A small CTC audio transcriber, trained from scratch.
Training: nadamw at rate 0.0013, 18400 steps, batches of 96.
Data: trained on melodies that start on their tonic, played by one synthesised instrument, 26041 training examples, 67.8 epochs.
Rows from block 3 of a small CTC audio transcriber, named by matrix and row number. Rows with one number belong to one neuron. Each number is 128 + 32 x the weight over its row's rms, rounded and kept within 0 to 255. All counts start at 0. Numbers have three digits each.
Before each neuron's rows are labels from the 100 clips, of 14976, where the neuron reaches its largest size: "lies over" is the class under the peak. Only what is clearly more common there than usual is listed. The data: melodies that start on their tonic, played by one synthesised instrument.
# gate: MLP gate (model.blocks.3.mlp.gate.weight, 1360x512), inputs 309-411
# fc1: MLP up (model.blocks.3.mlp.fc1.weight, 1360x512), inputs 309-411
# fc2: MLP down (model.blocks.3.mlp.fc2.weight, 512x1360, transposed), outputs 309-411

lies over: F4
gate.100:148090136111095172137112121106146125145103163129120098153128137141125123139131119137103096142102142167094072125111142158163119089152069138155121138092074156164135134151106082139135105093024120092105091089127149110095115089113070104107141161122092108157133129113126067113170103079160098139127090115171109118117
fc1.100:108133109119122069128112148085106097090110113125084124098128113136146127123129154089191118121132110115091144085111064119093157110063129149091043157179103153141085149104094144117124130122090122147133086172162149131153143116119159106159120142129101099149152170136158155133118124170144148152107153169113114135145
fc2.100:157091090125151169081124132100136130146092067083113087071075142136114152125128153118094098230097134179136131158116123092109113193110088150145131120101130154124152130150132147143097101123141115131124182157118136196125144160137133092125141162195129173069156083195111132123158139107126122165123080100155147072102

lies over: E5
gate.561:104121142113139135172151174164148166122138131138156143147142158135132140132125121135128114115127131133136140193192164202219200178225181225247248243207171255223228186179156184152190225164156189159132176156151166177196178149161149155115168136148145125147143134153127137111131105146141132100153123096120129115140
fc1.561:101093102100087096135134149143091111082089103122131102145120120137152085130128111082117078081074098070090100117122103136144162165153158164208183190208168199198225154171152139146173218208158194148161183173152136157160139142158146161163137207173144211153120134173190133137139118141141122132170163161103108171115
fc2.561:126108095098133117101118107130147142121159158130142139099142113121116117135138123145087141171149164161164112126080110079102072066070074031059047096000087001033035057071089061106031029018095082077091119117101055089108129090107120079107094122086102081120128138120123130126105131109068104153079109120117152121132

lies over: F4
gate.171:142129162083145128093149112118179078085079119120105148161119172104124154163138093093122173184114133103117174167143100139142082168122111149110165159138131099075154087096140114154072122152044073127174139109146108186161126153121068210123142184125124137127160101135120105169120148181157145139129130177137111155135
fc1.171:120161097111135092123122150138157158167166150137126128126116143064141145185155120157130134082165127130122131133110104085087093137106098188139154149149129107047134079150108127076125136168105145167150087132069169177181160104117122142167065096110125204113122154127156148163154121140115160088146140091104140151166
fc2.171:115114122094145163124130145106212113126125138122139179119107123135108177132093100144101173197117162183147169141108119155185086155167107130106153124097118134124108106127099109211105090066150135099112168187130118110121135099088140181098172126157123145116183103105112127131135169092108150139139100123134145109127

lies over: no note
gate.183:112135113085072100106136131139129072163132098138130085139138139155199149146128111138118144089107107094088122104109144109112115077073043128130115124091042103113113113087163156111160096117084112143100115095077153066088114098116108106172096158117049148203091203053154101108154110098193152107126182132146083113152
fc1.183:126168157143179110136139128127116166071066111099127128122111141128120119160146120109120131148133125162088144145088109091143102118106097102062119114115113099078118084153126152147083140042102118096105079085119118122108142101114153179112098109132144152108069121157124147146137106169160160128158123138187136132136
fc2.183:155136118109095171154148135165135161122159177119123143098088083115107145098055014094122092096092158137148141132140117086158143152156146184105170146088122149136199151217140146172101122092164126121148121135135121149147178171123111125179113123159137152141132125131116184126070178122145172170129152096152139158126

lies over: no note
gate.33:111145134130103120082132119110094139143108157124102153173134096110102127150116165141128093105180095117164128128109162114159116118104124083138154126074111121147096084096161126099107109089053151145102088101093122082183127105156143072175133120056058126141160127115113087150146130053178180105162141151089069167110
fc1.33:121058136169137141099139105113087111083122147134128156125105113157127155157119136186115107152156170085143154133103137178150150109155162119156172185141073105151120088105169213128138134153145096143105115135100163123144091135069150099131149095146144135132174185109104102188126117115145181078096140133094130135093
fc2.33:146061136116165116124114122085119135140101176163135148133131163104133068071132091106155132136087162123108150135096120128076124110102119117113097113100131103140136060095168168089074122123087100050150164081105161161145118171133117128097059162149137103109033122135097172146129157116091111162103135146129165158155

lies over: E5; F5
gate.244:117153156115135167092077153170130143151087125127125073134089156120138126157140139109115138148163142111124075142098155083146122145153102150159137126128096151122157134145156114155131156103102132132115167131117143174081116101133032140126170158149107204113126109165140060123133117123164048151152076077200109163163
fc1.244:118132082082070072093116132124069099148108114113106146086133108159137152130138132116172146118169111084106186121121098143121118145092138101057114148159105096115094135122113142052118138113161082141126080114167145095136120114095153137161113142142130096124082138158099158156153141169063164137110142124117163142133
fc2.244:136079113137175149118112123146142136131111170099102126112133142144146121093112121122082152167085180167074118099101140079085114152112129151096088080097123102091147087191097133160104111131126118148088144111142136138143148096142113113136166136119149124132044112195202131132098159139152111140094134101141149108136

lies over: E5; F5
gate.79:154191169142126167102117173161101120150114121122115087139095138138108080118094095139147130124155192139138111159159196100170169145123087138105092141136071167176172151088187120160089091139122141127128097105141115156074121093114070130110099135163114087127077116166127090097095109110097114190141159108162108118121
fc1.79:192141164157153131092103129106113153160130148114107078136081090139107110098107149094111130149148138113108161156082125114102150167107138104091096111113134096083113157090113131136069119098043094117164106036132160129141147090106100098108118116151111085097082096119059133135139186127135109143096112139219154130095
fc2.79:127191093109119141124104156167162106116161123112080102086090109117124106149089149163168100169170106154133112119104129085099119157074061121140156145089099139136108207166168130153150127192134110174122192172120170135111112090131121090166143187161120163122182172180111108102148116158086147195223132166097119109134

lies over: F#2
gate.763:105090101102105169138118191157156172191172166154186199127152123120128110145100129156084116127172115127154148135137083134122155083115147127138139140116073134222115165099123108114142134081123126070103146106036092052107089067108137105186184134074089105100149074140101115160109069089158168122204137201138083142116
fc1.763:119089063142071111083068132120136151143178195152148186099129126048163099121077132152103106113149109100164125107092139094086123091119121120120132141093140090094146096076148122126111119139102131090172123104081128093252167109092118110118132098079108176087176130110128153079129156150112126112124143181133138099192
fc2.763:165161138107077092131159151140129147182184169144181135139118123124130154115106123154113125077082094110095116124095108077140130143141126086132118126106108182138108095110115151184163107103153125149116172136133140101098148156231140141154096150103124139122150177077138108134119048124184159136100155120102122122152

lies over: no note
gate.723:161149166110107113078145128102134112118126132160161080135127113142137127159167148167147167133180114156164133152142109174114142111078091124181110158092084129134171089105115109138125145170111073143103161140065122114106059047045077146068125114138121181158134130105154085153177132144062177105135148120094082181122
fc1.723:070061123150156172180158152100076131082142119078057092155100111139140132176126183185148150108166122140165116148153074161144165142118169102116105160101111138154126120143122111110150109122116148158124081101063137148137153111119144165231158151076134109121181195158133097095081096105168152157180135173137145164115
fc2.723:111171121176102085146157149154113162191114141153129159150114147084131090105115090065194124122134114142171150130140153151142160133143145179146145130195125129129107160131151126142106142129140137134044146134142095071090102084072105134104073141151136149084105082095161114097089137143046158076107155112116149120110

lies over: no note
gate.416:084157142143095116131131144142079103155130125147181120159168142155175122173168141167158092121189146110129108184196136134140131147137066135145140159124088147162091093118169098135093115095133175172065120119091096056097144115115071128100143112131110151155121123072074067193110107081129109100169183101113105123121
fc1.416:139113105090056140144170121159147143124175104073087127089086092121142137160163132163164143145169173175177103122167112103081106098149128160111108128145171121117172165137074103169124163112134132112144184107131150109144138112112185164170098115168119151100134095164137149084115170137157146103135116107170129081122
fc2.416:088174136177228205124179150196098111088075086133102126100155102119127109176152126107147102102174094100142104147136123071074139133128094133134105149188106112119087160114143087074079133111149115109087135178143121116139112111094125075198104094127100129150135122148099094121091118184159139102147120161164105097133

lies over: E5
gate.31:147118189144098157125109173142121125154130125181139079186143142126136072142121127114119121163127096135151063106174119130106136120145098087109099135131112141168114178136126034119111113116091125150095104123099156176104111078154063105158113184062104148119162120098107081111075141155105146152163156143121113132237
fc1.31:172121158198090160159154110158082128090141120146119160149135141102109131122155148109134161160119118161144098113145095180099158097138142102094077138171167116117149147190070131130126157129171078176142112096170164161149083104104184141198137135149188150161080136085106182110036156129062157144180104118109171087192
fc2.31:080091089145124139145112130164168166091135103123132120129098154097110064046080123091115079154088145055122101115106143123108147131128112129122114123111130081147116182052136164105120073151118136144157086114124145186177111128125148106116110174073110170125149096139101079134143145113127115136115127131126135092118

lies over: no note
gate.698:145160123189126089171142126133113152136081102174153159200153164154141089102160096088142130097071135110086076165167184145112123121182063107121142125094130189145128169097129151158114105081078126125118077099128106097134111150100158167130159169141134102100073105119087133138156152096151092059120096169101117135132
fc1.698:120160145104143067150128121097076088098025092132147109105186110132089128140163097107068162110123135106087145225194111198165099147157098165124131188079126152152141169126183108082142117154092094141103123073138108100134074105082130133135125149122098134125095217112077125141125144102155131076138066130111175130108
fc2.698:111041137140140145136149173123142153110186138133099101158100140142111104092116117125143134136172151122189118157143135099142127176122130170146132117125131098124150069120214124093124142121150138133122139179138128161144113165175099137084117137093140136150124033091124147094168177111125136149094206122164120100157

lies over: F#2
gate.156:125201197133147126116101164170183121118204101132078121136092094161115121161089106121140115100135109137143105133102146153158146136122088090105127162106106105088102130104145071154144106080058210152099135255087106113123160173170139133142117128094111170105173119107110097109119094084174108097154129092148136115117
fc1.156:078051107097094106133151154133054146139073140095129097116063133105136109146176165120122164127170161118122118110152132117130199105085193140137144121137153144146159178183173170094129162200153080122111140002171091107148107090067152163112133111152140093146085107165159142124123143121065150096129162110146133120148
fc2.156:178228133140105145093114109128161158111151097138127089125096140133114097092117152085210136118141101085134121076157149147154157050169155159134130077160133138192154159120062113107102152122140201131183095143143128077053125099138105153157124163168118180160102165099201120109099187113156129170152073189144132163140

lies over: F4
gate.707:157106192110112089094119142100178084152139146157145108120161117127116169144108127089093118103103117160094142116083102092144119120109129135132136134094081124105128106132106156122132123116095187151145170113111185153073172085100101140147139172135094197067112215125167086147189110133080174145117121138122073106118
fc1.707:131211114098127156117164095161021139133143104143132132131160165139164098135130141146172139115124156127127104132160134098060114113093065082111080148138137135148119240118125077144109135151152119160049146113126139123156074154131145110160133154108167071135094130139096135146074123095196091146184149123133136172171
fc2.707:094028154128136131138121153132146179157143144121118132126079117116118057116113129115147145134155115108178110120155114162102124096107136169133122179072131093156102069161123157117116143143110093084111104142114094125117094149136132134117103151118109141092176109150156128096099104185094102132139168160115143176145

lies over: F#2; E2
gate.41:125057110137118130135136160110180097143140110135121142110143105101134119132115134126143118184133104141154139130123128145135102100134120144149120171153092127152124145098140130189120115100096162126125172204050111119063143165107074097135143140120127158092141129103157092139133108072130137111100094094153070162101
fc1.41:082112130085093123126189093126110137102161103147122113136159164206167106131121130136113105101068094143092053102130131140107146178097132137130139113130119132144119228115121131217170126126149207140122169143162061142120117139094161116141104091094195141117167136119149140097219126141164150118163101149124159132125
fc2.41:083111085109126110114128155113106098073128113082138169105135106148151144150151130186156113137085045072133135141118103142126076140139166152114126134160149158129135119067138125102117125131109147096130124163145103128103166115084130118100115133091113179149175134141147149099128130147117104165153123208152095159122

lies over: F#2
gate.660:158138129148125119123119210134162153170116138143172176145142121132176111186156105123113149126131128094126123156122127128135111138165138128189142152148088171203147125118102126155157141119141132123080071166074144112130149157126129121174174143190092125107100093080162087200042129112177197132105113128147059139105
fc1.660:152200180115154176130142111192083138144101123141120075144187182150135148155169127134164148068158134153125128094117146106145125089069084121088091098109132124100127135167105118134102147109108141173156152106146119124079079089117136143053106161131143118156125126134123135052208054116103066112186090126079147064128
fc2.660:104062135169155155122153133149052160115203144186150166176161130140154106121129128157152136142125179138131110158106135124107130180118057143089125124171126124108121172094098063101106125033120171119110090178129136102100107179092117062138127140158120125105129114087155114091130129132180092134159147147140095130115

lies over: F#2
gate.264:087152142120165159162172211118193089141111140118143155134139128134135143180115099167146144162127118126127144171145115170161143102164136135141184158129076139173174110127046130146192109124130153106095066180107135076145157204090117179166158115137068176143143107123151128170137065125127143214127114096108100173105
fc1.264:164113149118166166153121157130132136151094119095102112048121062081085098142084051122123113143100148117117149160096120158131094117159126124131102124116102110168147073130133113108179077133143096109087069168099095130112164180065109121148148141120136218097132093159166100130043107130133159154104139123178100137114
fc2.264:159244124128138114125111114108192121133127129105104164070122160142110162139144176109093173107146092105103133136127130135150112088127185137132142119104123146099120132198081174137170100135161123120155087087141104160147164141090156187097110101091172104157128148190078171122156138116117175106109066139133171088165

lies over: F#2; F#3
gate.211:132117128156157151133130137133133104172112141102126185087131083119146106127073074184120135082137169099125152139162187136182113141132148057097131121130115120120139080132138157072117079098124137115092106153143165113132164162106169100140104131131119134124093151121167111138101030092079172138132132125145090128109
fc1.211:137096118153133164149087156157160132144159088131133120100109113134108129131109116154054141140112201137089133140131199169195109158173150141125146102092184130138181035086135132171120098093155161115141092195162150122150133125140171160069154108134116131109147137138135126163092140092185079133064135155109099154084
fc2.211:142193155113089100141119100138116145129087122100113139124149140104136128143142157057131113115158113125166113122106120104131159082050086120130124093118099153147130184150091108128159168180119129152158134129126076117145139016130145123187127173139106141156174126141137090144110165193142122158184129142128123125128